A small sound classifier, trained from scratch.
Model: 2.89M parameters, log mel input, arch tdnn, activation gelu, depths [9], widths [384].
Training: soap at rate 0.0029, 13000 steps, batches of 128, held-out accuracy 95%.
Rows from block 5, named by matrix and row number. Each number is 50 + 10 x the weight over the matrix's rms, rounded and kept within 0 to 99. All counts start at 0.
# conv: pointwise conv (model.blocks.5.conv.weight, 384x384x1), inputs 128-255
conv.166:42 39 56 57 66 41 45 61 63 50 43 45 52 60 33 53 47 46 47 46 34 59 54 41 39 54 58 52 56 35 46 53 46 55 41 42 51 37 52 45 54 54 33 45 41 80 50 53 57 49 52 44 38 65 34 59 45 56 64 57 39 47 41 58 60 52 45 58 57 45 42 53 54 55 30 45 53 56 50 52 51 32 47 47 35 53 33 47 49 50 43 38 67 38 43 33 50 60 64 61 50 42 47 42 55 55 33 48 34 39 56 48 55 46 39 41 54 34 40 41 53 53 29 44 55 44 51 62
conv.167:56 44 53 61 49 36 53 38 39 41 34 53 65 51 49 46 53 59 48 41 50 61 65 47 45 49 48 42 52 70 39 48 60 37 32 56 55 49 38 47 38 30 58 54 47 34 47 54 39 43 35 54 46 50 57 59 49 46 46 43 46 46 37 40 44 40 36 40 31 53 42 62 47 45 44 58 51 53 57 55 54 55 56 57 58 47 50 38 67 60 55 52 64 65 47 61 61 58 38 68 32 38 61 39 46 35 49 53 56 44 49 45 45 58 52 50 40 41 53 45 35 41 56 63 77 39 48 32
conv.168:47 43 29 48 39 58 66 42 46 53 43 50 39 49 37 47 54 63 39 42 58 55 53 70 46 60 46 49 63 34 35 49 42 35 36 50 65 28 48 55 49 46 56 42 55 52 36 36 60 59 34 39 45 85 45 47 48 46 55 52 40 46 57 55 61 38 67 41 62 43 43 50 49 52 41 72 46 41 34 60 61 67 50 50 73 41 50 50 45 53 43 51 49 36 65 57 51 31 38 39 45 45 45 37 45 51 49 59 57 58 43 34 50 40 34 30 74 37 61 51 63 53 42 59 39 50 49 62
conv.169:62 61 42 50 41 47 39 49 34 53 43 49 59 72 53 78 43 61 41 51 50 38 65 30 63 59 44 26 41 44 60 61 56 41 41 66 33 64 43 53 42 61 61 51 41 58 51 42 49 46 56 45 48 27 45 46 49 32 51 46 49 60 42 48 52 58 47 58 54 39 53 59 59 36 45 62 45 39 62 55 58 49 61 58 59 51 63 64 53 37 42 46 56 36 65 63 48 51 57 22 50 56 60 58 31 48 55 52 44 47 54 40 65 61 49 59 54 63 52 51 63 46 65 46 44 36 44 64
conv.170:27 45 37 52 53 57 47 46 31 40 53 42 34 42 55 51 60 48 45 56 45 39 55 40 40 27 50 55 57 55 49 74 46 67 48 45 50 50 47 44 60 57 60 49 40 57 56 49 44 40 54 50 67 32 58 46 41 52 43 51 41 39 53 54 43 40 52 56 45 38 47 56 49 49 60 44 55 72 48 47 63 46 66 44 50 36 35 62 43 36 48 48 49 56 66 43 44 44 68 40 50 54 40 32 53 66 51 39 66 56 58 45 45 55 53 53 41 71 36 29 52 49 53 56 46 43 59 32
conv.171:40 40 72 41 28 43 66 38 54 54 41 52 72 49 39 48 61 45 48 59 41 44 47 42 40 57 73 45 45 57 70 63 46 43 47 48 49 58 32 56 59 47 42 47 53 53 51 48 51 35 47 51 44 36 73 48 46 46 48 61 41 54 70 53 37 57 68 54 53 37 57 62 41 41 49 28 55 30 41 39 56 39 38 44 32 49 49 43 49 52 50 45 49 56 48 42 83 37 54 62 36 53 44 52 54 39 51 43 32 46 40 71 41 54 60 42 56 63 36 44 48 43 63 55 55 56 34 41
conv.172:46 46 60 45 62 35 46 47 49 67 25 54 54 47 29 47 56 47 61 52 50 45 59 55 38 50 58 64 43 62 52 37 40 31 41 54 46 39 56 46 41 50 46 31 50 41 63 56 44 46 47 40 57 55 39 55 61 53 35 73 53 50 51 53 45 39 52 48 38 58 59 56 41 59 51 40 55 51 45 47 61 56 30 65 49 26 49 47 48 60 60 51 65 30 57 42 56 50 45 62 35 51 47 56 58 37 35 48 62 55 50 44 39 59 84 46 40 38 43 48 25 51 57 64 55 60 48 60
conv.173:51 66 56 57 55 30 77 47 44 54 40 39 51 59 49 65 54 52 44 35 44 54 39 38 66 37 41 42 71 44 48 28 55 58 53 33 48 34 38 36 63 35 49 44 39 58 61 51 38 44 58 37 55 51 54 51 50 44 39 44 47 69 54 58 55 54 40 44 42 51 38 49 44 54 44 51 57 58 45 56 61 57 58 56 58 51 44 44 49 49 30 49 57 29 48 55 51 59 59 28 58 53 73 57 24 74 53 14 70 40 47 36 44 52 62 52 32 53 59 63 40 48 61 51 53 61 44 36
conv.174:57 61 50 41 55 57 56 50 46 60 53 50 63 40 48 73 44 51 55 61 56 35 77 42 36 78 52 51 36 41 46 51 37 52 55 52 26 69 44 64 40 65 49 63 52 52 49 33 63 55 41 53 53 46 48 52 37 54 50 43 37 61 57 61 57 46 50 47 43 60 57 53 42 44 56 57 60 65 37 39 39 46 43 24 62 59 61 61 53 50 42 53 57 44 63 48 38 50 46 41 47 56 66 64 46 59 49 64 47 70 53 49 38 54 57 34 49 50 60 43 39 44 42 53 30 26 52 45
conv.175:48 37 41 47 54 51 59 43 65 42 39 55 42 70 43 52 49 38 63 73 66 49 45 51 52 68 56 42 33 50 43 46 47 40 52 31 47 47 44 51 47 41 58 51 44 41 54 31 57 37 55 45 45 24 63 59 71 56 54 38 48 65 44 60 40 50 53 37 55 30 70 47 59 62 57 60 64 55 45 53 59 64 55 59 61 47 60 43 61 50 55 41 52 54 54 29 68 51 42 52 37 39 34 42 62 39 62 56 38 62 33 51 39 46 42 56 46 61 39 71 54 30 56 52 34 43 36 47
conv.176:38 68 36 40 66 25 79 38 32 48 56 61 46 39 58 28 54 55 51 48 42 34 40 35 54 62 50 62 57 44 61 53 47 53 52 41 36 50 44 23 65 40 36 44 35 32 44 48 33 42 58 61 58 51 56 66 26 50 42 48 47 50 50 54 47 56 57 39 41 42 55 38 59 63 59 47 51 63 56 40 42 51 40 50 53 40 39 36 64 52 60 67 39 52 63 48 35 47 49 50 47 55 36 51 51 39 60 45 59 58 55 43 44 47 51 52 51 67 42 31 47 67 43 47 46 52 47 66
conv.177:52 57 52 50 48 43 53 24 70 42 70 47 72 35 44 50 49 31 35 59 65 55 57 58 51 53 47 46 54 46 66 49 30 48 46 42 54 50 27 60 51 53 53 50 45 41 58 47 45 19 54 26 55 59 32 50 47 31 52 45 37 73 24 49 53 55 37 51 49 49 62 43 52 51 34 61 46 62 51 62 48 60 43 45 47 67 50 61 31 42 54 38 31 36 42 46 54 32 47 49 49 69 35 54 62 46 18 42 40 51 59 57 29 55 63 56 47 41 45 43 54 59 46 52 46 50 62 49
conv.178:52 56 46 35 42 49 75 50 46 59 32 55 52 51 62 39 61 38 67 41 42 56 46 51 65 58 44 50 51 61 64 42 46 52 58 52 50 70 38 42 33 53 71 18 58 49 42 40 57 51 67 48 39 50 62 51 44 63 40 54 49 35 58 48 46 50 60 59 41 48 75 45 77 41 51 34 57 28 70 50 58 58 38 42 66 62 55 54 65 51 57 37 41 35 35 36 43 42 54 46 27 63 30 35 48 34 64 49 43 58 55 30 52 65 37 47 36 56 41 53 40 38 60 62 49 37 54 56
conv.179:41 52 45 61 60 37 68 59 65 61 35 32 51 53 47 43 47 60 42 49 42 46 48 46 51 52 44 39 48 55 57 51 42 46 50 46 63 44 47 53 62 61 44 56 46 51 47 54 53 60 50 68 36 60 67 47 67 55 62 36 47 43 65 57 41 49 49 44 40 64 60 39 45 60 52 53 35 47 61 63 54 47 53 58 58 40 53 58 42 50 31 58 46 62 63 48 54 54 38 62 63 62 60 58 36 64 42 42 46 58 46 39 59 38 57 40 48 72 52 54 37 56 33 51 43 48 50 51
conv.180:51 50 39 61 42 58 49 60 36 70 42 68 67 39 66 54 55 54 58 48 50 44 44 52 40 27 28 47 42 43 42 28 48 45 53 54 58 49 71 44 37 60 39 52 45 47 54 57 32 47 56 59 41 45 47 41 47 42 50 52 49 46 49 60 42 56 15 41 55 44 49 64 47 56 43 50 50 58 60 57 54 45 53 48 34 60 56 55 70 40 61 63 60 39 50 58 55 66 51 64 50 55 54 53 69 69 46 49 52 30 49 45 58 46 57 59 44 43 45 40 60 48 41 54 59 36 56 37
conv.181:52 42 43 42 33 55 62 65 65 40 36 47 46 33 61 69 34 51 40 58 49 41 36 57 61 43 40 51 50 55 58 50 51 46 35 52 54 42 62 37 33 56 44 49 31 52 49 70 52 47 46 47 63 60 45 44 46 39 70 41 47 55 50 47 61 51 41 48 58 50 45 46 48 35 43 34 71 49 38 30 49 48 54 58 53 62 56 54 34 39 52 37 53 33 44 45 48 52 49 52 58 38 52 61 44 28 57 37 45 69 39 40 39 48 51 47 32 44 54 61 51 51 62 53 55 45 55 40
conv.182:62 45 67 36 69 33 44 65 52 43 48 47 51 58 59 54 50 57 57 33 39 62 59 51 65 59 31 51 44 46 60 45 39 72 58 64 57 47 55 48 42 55 43 28 57 31 55 59 36 42 49 46 44 31 54 59 35 38 14 29 52 45 61 35 48 55 52 47 41 56 50 53 37 55 57 51 67 82 54 54 48 39 52 52 40 69 59 54 54 54 35 63 53 51 55 50 56 43 41 42 01 53 62 40 49 61 56 61 50 50 50 59 54 57 59 49 62 49 65 45 72 58 59 51 53 67 51 35
conv.183:42 50 54 46 51 65 64 60 31 52 47 60 52 54 45 46 61 55 34 56 49 58 72 49 52 51 46 53 48 53 54 56 50 53 53 51 40 34 51 55 57 53 30 45 54 40 44 57 65 51 51 46 38 49 60 66 58 65 40 52 42 36 61 44 60 56 52 73 45 73 45 41 70 75 59 52 52 56 46 59 43 61 43 51 38 47 39 34 63 75 44 44 45 49 49 71 44 64 59 51 50 52 64 73 55 36 69 50 39 71 55 60 55 62 55 42 59 34 44 38 52 51 34 44 45 64 49 59
conv.184:41 59 66 61 57 38 51 58 46 58 36 68 60 46 34 62 51 62 42 41 31 60 42 51 46 45 52 54 40 48 35 33 55 55 37 61 56 40 42 57 65 44 55 56 36 60 56 56 38 68 34 77 49 58 34 55 56 42 27 35 63 28 29 53 59 68 51 32 51 36 53 38 56 41 44 55 31 54 69 59 58 55 38 46 40 37 61 59 56 45 56 55 37 50 27 45 52 45 39 38 41 61 60 51 62 54 42 51 37 39 58 43 41 67 36 33 53 54 42 45 52 55 69 49 44 44 33 55
conv.185:63 51 59 45 43 51 41 35 34 53 46 41 50 51 57 37 52 38 62 46 53 44 42 46 37 33 45 45 52 55 69 52 55 55 63 56 56 32 53 32 49 37 55 48 51 52 43 45 47 57 56 45 49 37 43 55 43 46 65 45 54 66 49 51 53 32 47 55 40 38 39 60 41 53 32 45 49 58 57 32 41 59 59 54 73 48 58 29 52 42 52 59 40 36 45 41 52 56 56 56 64 39 62 31 44 35 66 60 39 76 42 67 34 39 58 36 72 74 47 38 35 57 60 56 42 65 42 45
conv.186:42 52 54 70 45 39 50 63 53 58 52 56 57 49 38 57 43 46 52 56 48 60 48 63 38 41 50 38 64 66 47 39 43 49 55 48 35 49 43 44 59 53 45 39 67 45 29 53 58 62 29 60 62 59 51 42 55 54 26 54 54 40 52 47 68 64 58 62 25 61 50 59 59 53 58 48 45 33 48 51 45 51 66 46 42 47 49 51 29 51 50 62 55 59 50 48 49 61 49 58 50 57 56 41 49 57 45 54 60 52 42 70 50 42 62 32 54 54 66 40 31 35 53 49 59 33 50 28
conv.187:60 62 59 45 40 38 26 37 39 59 57 66 63 46 47 56 38 68 56 52 52 65 48 46 42 42 29 36 45 60 54 68 29 55 52 47 41 56 42 44 44 54 59 54 54 47 32 60 61 46 52 47 36 17 35 39 46 50 45 51 48 36 45 68 51 67 49 46 39 58 74 20 45 54 59 47 52 49 53 43 46 43 53 47 44 38 39 64 54 38 54 54 33 50 45 40 43 46 51 36 44 66 48 59 60 47 34 53 27 62 54 50 48 50 47 40 36 46 58 50 44 43 60 48 61 56 50 53
conv.188:38 49 51 54 61 53 30 41 48 44 54 46 60 51 48 61 33 50 52 69 49 60 65 57 52 56 45 42 33 52 41 56 63 52 64 50 50 53 59 59 62 45 49 53 55 44 49 36 51 49 57 63 43 42 48 60 48 47 55 42 45 71 73 52 41 57 58 35 61 36 40 53 28 41 35 57 59 43 57 41 55 60 48 47 50 47 57 46 52 53 59 54 46 65 51 30 60 43 47 54 73 53 52 51 50 55 61 34 46 51 39 56 53 68 57 56 58 69 45 47 49 47 46 63 48 48 46 52
conv.189:35 33 46 80 60 52 45 67 44 60 41 53 59 35 56 56 38 40 52 53 45 49 37 49 43 44 61 51 53 48 65 60 57 67 57 46 41 59 39 73 47 46 61 64 33 48 66 56 49 62 29 62 57 52 53 60 62 40 68 50 54 40 50 62 40 47 66 38 52 75 45 44 20 25 57 43 51 50 27 56 38 24 42 59 47 56 46 60 45 54 62 41 59 34 52 51 41 43 58 66 35 63 62 51 47 70 56 47 54 47 52 66 46 51 43 43 61 40 44 53 39 40 47 47 67 50 31 39
conv.190:46 54 48 62 29 46 42 28 39 51 60 52 33 61 43 62 44 43 41 48 46 37 53 41 51 32 66 53 50 43 60 36 71 57 56 53 48 65 61 69 44 53 44 39 52 49 53 53 42 61 52 56 41 44 39 62 55 37 54 45 49 43 64 41 38 42 48 31 59 41 42 53 68 57 46 34 38 39 49 71 52 56 60 50 45 62 43 58 50 47 44 67 48 40 50 56 56 38 68 55 41 45 41 33 62 50 45 45 47 58 56 49 54 76 35 49 67 46 39 38 41 41 68 45 45 39 47 51
conv.191:49 50 37 52 51 47 49 42 36 39 29 45 45 41 53 49 49 47 46 60 40 45 44 59 29 58 55 28 55 51 43 46 47 17 46 54 56 56 52 37 60 37 52 43 57 51 27 36 60 69 46 56 54 25 60 48 46 37 48 42 49 51 53 48 40 51 63 50 46 48 43 46 44 58 31 42 67 45 39 44 64 60 37 45 43 42 39 49 54 64 58 84 62 51 72 63 35 37 47 48 36 45 60 51 57 41 59 45 43 57 45 49 52 50 51 57 36 61 64 44 32 56 64 64 45 82 47 46
conv.192:37 65 31 47 60 52 50 50 64 52 46 51 44 41 38 26 35 75 54 51 54 40 56 39 29 60 40 45 68 37 42 57 50 53 35 44 31 71 55 34 35 63 39 59 51 64 51 44 49 41 50 36 55 48 46 59 59 48 49 57 48 29 56 60 35 39 44 46 57 54 56 47 56 35 45 55 58 43 44 61 52 52 41 51 31 58 51 35 63 79 35 43 51 50 55 37 44 54 48 42 44 45 48 38 24 57 24 54 58 42 41 47 71 43 48 55 59 53 53 40 50 69 56 38 49 31 46 32
conv.193:54 54 54 66 44 51 55 68 45 50 58 51 56 45 46 30 58 38 39 48 51 48 47 28 54 67 45 44 62 59 72 42 63 58 46 46 52 74 28 47 42 56 49 68 47 43 35 52 32 41 61 57 48 44 47 41 48 48 61 50 53 60 70 41 64 53 12 53 61 60 65 40 56 52 48 45 56 62 47 46 44 61 33 39 52 54 34 42 59 37 49 58 50 54 51 65 36 59 47 50 55 66 62 62 61 42 37 70 39 49 50 46 45 53 48 61 57 46 49 59 55 33 51 54 58 48 64 52
conv.194:52 40 62 48 41 49 48 49 47 40 50 62 57 67 52 63 41 58 59 21 60 59 61 54 64 58 59 72 67 54 47 59 39 40 51 51 26 47 37 31 59 53 43 28 66 71 39 74 61 57 46 60 33 49 44 44 50 65 44 69 54 47 49 55 67 42 61 58 41 61 49 50 52 48 52 42 51 54 53 64 54 42 39 39 38 41 67 52 53 56 53 29 58 78 56 54 32 59 53 54 60 60 64 47 54 53 50 53 50 46 58 61 49 42 46 31 32 39 42 53 65 69 54 46 66 47 43 57
conv.195:54 44 54 52 43 55 37 70 39 67 48 52 57 62 47 45 49 54 54 44 42 50 58 39 43 46 42 56 41 59 52 30 44 48 46 57 44 29 44 46 55 68 48 57 64 63 47 46 59 46 37 52 54 46 55 41 50 40 46 57 65 37 57 35 49 62 41 73 61 39 45 69 45 56 49 48 41 67 51 27 62 62 63 59 51 46 56 56 42 52 56 33 48 52 43 46 52 54 60 56 45 34 39 52 64 49 60 41 59 47 48 57 45 26 52 40 42 62 52 40 75 33 50 57 43 69 43 68
conv.196:47 53 34 36 55 32 54 53 51 62 41 45 28 55 49 43 48 37 43 55 53 44 38 48 48 43 66 59 55 38 49 53 57 38 59 40 50 41 28 68 70 59 75 55 44 37 48 62 42 34 57 40 43 58 69 54 62 57 53 49 35 55 47 61 76 40 55 21 67 48 47 34 47 56 69 39 52 59 64 62 49 62 44 57 41 51 42 63 63 52 63 40 38 36 65 40 40 58 46 64 47 53 50 36 49 58 64 47 34 35 56 42 47 49 58 49 55 45 31 59 68 53 48 47 32 57 36 44
conv.197:41 40 48 52 60 40 51 38 62 39 54 46 57 73 60 38 28 50 53 58 40 50 61 77 59 65 46 58 36 41 57 59 42 49 66 56 55 53 58 50 67 64 63 63 41 60 45 66 46 57 64 60 44 42 53 53 33 51 56 45 48 48 51 43 51 43 44 60 69 59 66 68 54 55 53 25 36 61 59 54 31 40 45 46 38 52 54 69 74 30 54 51 34 66 56 62 31 57 52 53 38 46 70 55 52 54 45 60 65 60 59 26 42 59 46 49 82 42 42 47 56 61 49 41 58 40 48 54
conv.199:53 48 42 52 42 48 57 44 54 43 71 46 57 56 29 46 46 63 53 41 43 55 43 50 37 53 51 48 41 60 42 55 54 50 63 57 51 62 49 42 62 43 61 60 55 50 42 64 58 49 52 49 58 36 50 45 57 38 50 57 61 53 49 75 66 51 71 53 35 46 52 46 59 63 53 57 39 54 61 67 45 63 33 63 55 50 42 32 54 49 40 51 45 56 47 43 75 50 50 53 37 44 45 47 61 31 44 29 60 48 63 54 52 60 54 55 40 41 44 51 51 41 56 27 38 47 47 38
conv.200:57 49 34 58 42 38 34 70 75 58 60 54 47 57 50 45 59 57 51 49 37 56 61 50 50 57 45 18 36 44 43 70 60 73 63 46 61 37 43 41 52 34 65 45 26 46 32 41 54 40 43 49 54 43 44 49 49 49 69 48 38 59 40 47 64 62 47 26 58 41 49 43 35 53 42 38 50 41 48 60 40 42 48 55 39 48 45 65 52 41 49 51 49 63 54 39 38 56 62 29 51 59 47 23 48 73 33 48 27 56 50 24 46 40 69 38 41 61 74 47 45 46 48 46 56 39 51 40
conv.201:40 61 57 41 50 35 38 44 51 51 38 40 47 49 57 38 59 51 48 67 44 45 31 56 64 49 40 64 46 37 48 47 36 35 60 59 57 39 40 30 57 43 61 51 62 47 33 65 48 51 37 59 32 46 51 53 51 59 60 52 49 53 46 52 46 42 64 47 60 41 73 42 67 44 48 50 63 44 56 38 61 53 57 46 56 62 34 38 53 49 71 54 51 80 51 55 54 55 49 44 59 57 45 47 46 37 47 51 40 46 59 48 39 57 42 45 54 46 56 44 38 46 59 49 43 54 73 61
conv.202:65 51 53 58 22 54 43 42 55 61 50 60 45 50 47 58 49 61 46 56 52 64 55 57 38 47 52 51 48 41 53 62 38 58 54 60 45 38 74 45 60 44 42 49 56 54 26 57 57 63 39 52 47 61 54 51 41 47 45 50 56 41 33 46 54 58 59 69 51 48 58 51 38 58 62 72 35 32 41 70 47 46 57 49 66 48 45 50 68 53 44 60 49 52 43 59 47 48 48 64 52 67 45 36 34 58 59 51 54 49 48 50 42 33 61 46 27 49 54 41 31 40 51 52 60 46 59 43
conv.203:49 45 58 65 49 66 40 64 63 49 60 49 53 52 59 35 62 53 42 47 53 38 31 50 41 39 29 35 57 60 46 20 46 48 47 57 55 61 39 52 46 50 59 61 60 58 57 48 43 45 52 43 54 52 51 53 54 61 39 51 60 52 67 59 26 44 33 71 60 58 29 37 53 52 43 42 67 52 60 56 54 39 43 50 54 52 59 46 36 48 38 46 47 52 52 64 62 32 43 31 51 34 40 55 44 44 55 62 44 53 44 53 58 49 32 47 54 46 59 50 62 52 59 56 42 53 54 42
conv.204:54 40 36 38 59 55 49 62 44 51 44 45 51 51 39 43 39 57 50 49 36 41 52 49 43 34 66 47 34 51 55 55 50 39 26 40 47 39 31 50 51 56 47 38 52 65 49 54 64 55 60 65 51 50 58 28 37 47 60 54 52 53 42 36 48 58 53 63 56 54 44 67 49 46 54 71 63 47 50 60 73 58 65 45 29 31 55 37 62 53 45 41 54 59 50 53 45 50 40 53 40 55 51 49 42 37 48 44 48 40 52 43 50 51 46 45 51 54 41 47 45 55 55 41 50 43 44 51
conv.205:60 42 40 36 60 57 22 43 63 40 66 69 61 52 60 48 69 60 66 59 45 65 55 46 44 41 50 36 39 39 47 44 54 39 58 74 56 52 57 56 43 61 50 60 44 55 49 33 49 24 51 49 42 43 28 55 42 40 58 58 63 35 60 51 58 39 44 53 51 28 61 47 54 56 75 56 32 45 45 64 56 57 43 56 41 61 43 60 50 35 44 48 38 53 46 46 42 25 38 54 35 52 40 28 56 46 46 40 38 63 55 69 46 66 45 52 63 59 41 61 52 60 49 56 33 49 42 39
conv.206:39 41 57 55 48 42 52 42 59 47 40 41 27 46 52 52 60 58 39 53 65 46 46 55 50 48 54 43 56 58 56 38 40 42 45 39 60 52 62 44 52 44 58 38 54 59 34 51 49 79 57 39 54 43 45 50 42 66 58 60 65 54 57 50 45 48 41 58 49 51 35 47 48 33 54 38 71 47 40 36 43 52 61 61 64 40 45 38 69 62 47 42 62 47 37 45 56 74 31 69 44 48 54 66 40 59 61 43 58 26 35 45 68 47 55 59 65 51 52 60 45 57 45 53 50 49 48 50
conv.207:50 46 69 51 68 41 57 43 42 43 48 37 59 61 61 49 41 50 48 62 50 63 63 60 62 53 21 29 59 58 44 66 76 45 50 44 46 48 49 44 62 30 54 34 64 63 53 60 28 55 38 50 35 55 48 50 30 44 37 50 57 52 48 69 59 46 61 48 33 40 51 39 54 53 60 43 55 43 46 38 54 44 50 42 33 61 53 40 40 65 52 45 47 85 53 62 61 41 48 55 38 45 60 62 63 49 47 53 41 73 48 43 53 44 47 55 49 39 56 54 47 35 47 66 35 58 52 62
conv.208:41 58 63 44 35 47 76 25 38 44 45 35 43 43 48 43 42 54 43 53 53 49 49 41 67 49 55 49 39 56 45 34 50 50 38 52 57 55 70 40 24 52 43 50 49 45 60 57 46 60 42 58 36 49 41 45 60 62 52 45 49 39 65 33 40 41 39 48 42 64 33 44 59 42 34 66 32 56 59 37 47 51 56 43 57 57 42 37 40 51 40 46 59 58 46 62 46 56 36 60 31 43 57 57 44 38 55 39 46 34 41 32 46 37 52 48 41 60 25 69 47 58 30 50 40 45 48 39
conv.209:50 42 45 53 32 55 44 47 45 54 52 35 44 55 60 51 57 42 58 53 38 52 53 41 51 43 35 53 57 38 55 64 62 49 46 48 43 43 45 52 60 56 43 41 48 59 48 67 67 68 56 52 36 51 54 47 58 38 39 46 47 44 50 47 58 54 51 50 47 55 49 35 52 45 57 54 64 35 39 56 45 55 56 33 66 50 64 51 46 44 56 34 44 47 44 59 44 44 57 58 49 58 56 62 42 48 56 41 54 31 60 67 44 35 43 58 35 50 55 32 45 52 61 49 51 43 53 41
conv.210:36 42 42 27 55 53 49 40 48 51 61 62 56 39 57 61 37 48 44 44 61 46 49 60 49 51 49 54 50 44 56 48 43 44 45 45 58 37 61 48 74 53 32 46 47 61 47 48 59 40 47 45 51 66 58 19 49 42 37 51 46 61 42 51 59 54 44 62 36 40 33 31 51 59 39 64 55 39 43 56 58 56 45 56 61 43 55 48 54 50 42 54 67 32 70 33 66 58 41 43 41 55 47 52 49 32 57 31 45 61 49 38 45 33 50 32 54 58 52 45 52 41 51 44 45 61 40 51
conv.211:55 38 51 50 62 44 47 41 52 52 53 45 35 37 39 50 41 45 52 53 25 26 38 54 44 41 46 42 39 54 57 42 54 50 48 52 57 50 61 46 36 20 48 53 51 44 72 49 60 65 54 45 51 52 56 39 46 44 58 35 51 34 62 50 43 45 60 34 64 55 33 41 57 57 31 54 41 32 50 52 65 44 52 57 47 47 58 32 49 56 58 39 51 49 46 39 48 55 43 40 52 46 50 55 46 33 55 36 69 66 48 28 43 36 51 34 54 57 73 48 43 47 61 88 23 69 49 53
conv.212:33 47 43 63 41 57 38 52 63 42 59 47 41 31 48 51 43 28 40 33 37 39 43 44 76 59 48 48 50 51 45 47 46 49 48 11 46 55 34 32 57 28 55 45 39 53 46 55 47 41 35 35 49 52 49 40 69 43 52 39 54 49 32 49 48 46 64 35 56 55 45 48 41 47 54 44 39 54 50 44 45 40 36 55 44 44 52 43 49 43 56 47 62 58 37 55 52 54 35 43 47 65 48 49 61 62 47 31 43 42 28 51 56 53 62 49 55 36 48 58 59 51 31 58 49 60 67 54
conv.213:70 55 65 71 69 76 59 38 38 53 48 52 48 42 51 65 41 56 53 59 39 33 56 43 49 52 54 50 63 62 49 27 59 46 44 74 55 53 51 68 44 48 49 55 53 47 51 46 41 53 49 56 62 86 66 47 45 33 49 56 39 51 45 63 57 57 46 59 56 46 59 23 53 65 47 57 35 60 43 44 52 42 54 43 56 57 50 48 38 59 44 49 50 47 45 56 56 45 57 58 42 31 66 60 56 40 44 59 43 37 36 45 56 52 50 43 46 45 46 47 59 73 55 37 47 44 35 42
conv.214:45 43 46 48 34 57 57 35 55 51 59 57 60 49 43 46 52 36 42 51 50 47 53 57 55 46 50 38 34 37 59 48 55 30 37 43 65 47 66 49 54 60 47 67 46 55 47 56 44 52 54 45 64 60 49 47 56 45 46 63 52 50 55 44 51 51 49 54 56 65 60 46 46 47 57 65 54 58 45 62 43 67 55 57 49 61 64 63 59 41 38 46 47 33 60 58 34 74 58 58 73 62 71 50 45 60 62 42 45 68 40 44 44 42 66 65 58 24 62 53 38 42 62 59 39 47 47 53
conv.215:42 31 32 47 59 42 43 72 60 44 46 66 42 50 58 42 44 48 66 34 47 41 56 38 45 58 44 48 57 45 49 42 54 56 56 30 56 44 38 57 53 64 59 42 44 42 42 42 53 33 47 39 55 47 36 49 59 43 60 40 42 47 49 52 54 55 42 37 43 41 78 43 40 67 70 32 63 48 44 43 55 77 48 54 27 56 40 49 69 61 51 53 39 48 41 39 49 52 49 44 43 36 47 38 53 59 58 49 36 37 48 57 49 51 44 41 71 58 40 66 49 49 66 44 39 46 56 44
conv.216:38 51 48 64 46 52 59 51 39 49 52 49 43 46 47 54 62 63 53 49 41 57 46 49 49 35 44 46 46 54 76 34 38 64 45 49 70 44 52 43 50 43 51 66 55 52 41 48 39 79 37 54 47 45 60 44 48 51 37 38 46 54 49 57 45 47 46 45 59 49 52 41 31 45 52 41 54 49 50 52 53 59 39 44 52 39 68 58 35 55 58 54 48 50 54 76 49 49 41 42 61 48 42 47 59 68 42 49 43 45 24 37 50 41 34 45 63 43 64 48 52 64 58 53 59 44 31 70
conv.218:48 57 44 46 56 58 42 45 57 65 48 48 69 42 46 71 48 47 64 45 37 64 60 61 46 47 64 62 63 51 45 53 51 54 43 51 53 51 64 78 57 74 47 45 42 64 52 45 55 38 67 69 46 39 60 47 61 42 42 41 56 49 54 57 52 49 56 47 52 50 47 43 49 55 66 53 53 69 39 49 51 58 44 57 44 67 51 46 59 44 46 43 37 58 53 53 51 56 44 54 56 32 39 42 63 65 43 45 50 68 40 38 48 55 39 44 40 59 56 62 49 71 48 51 52 50 54 38
conv.219:52 46 44 49 52 49 45 46 60 67 28 50 61 61 38 46 61 58 56 56 48 48 53 32 49 40 64 49 43 47 58 34 41 42 51 49 26 30 39 64 43 37 39 45 50 59 46 42 52 61 46 58 57 64 70 54 48 36 51 24 45 55 52 49 48 40 58 42 34 52 49 45 46 64 55 60 39 31 43 47 59 62 52 43 45 48 61 40 53 44 30 56 64 45 37 42 53 57 54 44 51 52 41 36 42 53 51 47 65 56 44 31 45 37 46 39 45 72 50 48 46 51 63 63 15 36 51 47
conv.220:59 45 56 48 45 40 47 48 47 47 50 63 41 47 43 57 50 57 49 57 40 49 67 52 72 78 67 39 59 68 66 43 52 30 52 53 61 72 40 46 63 56 41 47 50 29 51 54 48 51 54 45 41 66 47 58 38 54 36 63 52 76 39 42 42 54 40 58 40 49 87 60 41 46 56 52 54 45 45 61 35 60 50 42 52 53 64 57 26 52 77 81 38 53 36 51 50 48 50 54 57 44 46 58 56 57 56 43 41 53 55 56 45 57 49 52 55 40 32 49 48 32 45 47 51 43 50 71
conv.221:43 41 60 38 44 52 53 34 60 43 55 48 43 37 43 60 44 62 34 69 33 43 45 45 30 55 61 32 63 49 38 45 39 61 90 56 59 54 36 64 61 37 38 40 54 34 46 45 74 59 56 47 37 50 37 66 47 50 36 59 45 57 73 36 68 46 49 50 57 48 60 44 58 44 34 66 50 23 47 56 60 61 46 58 60 35 46 41 63 47 43 59 54 51 52 44 47 55 52 54 28 43 47 43 61 44 63 50 43 58 43 54 41 58 22 21 53 54 46 46 53 26 61 61 22 30 57 34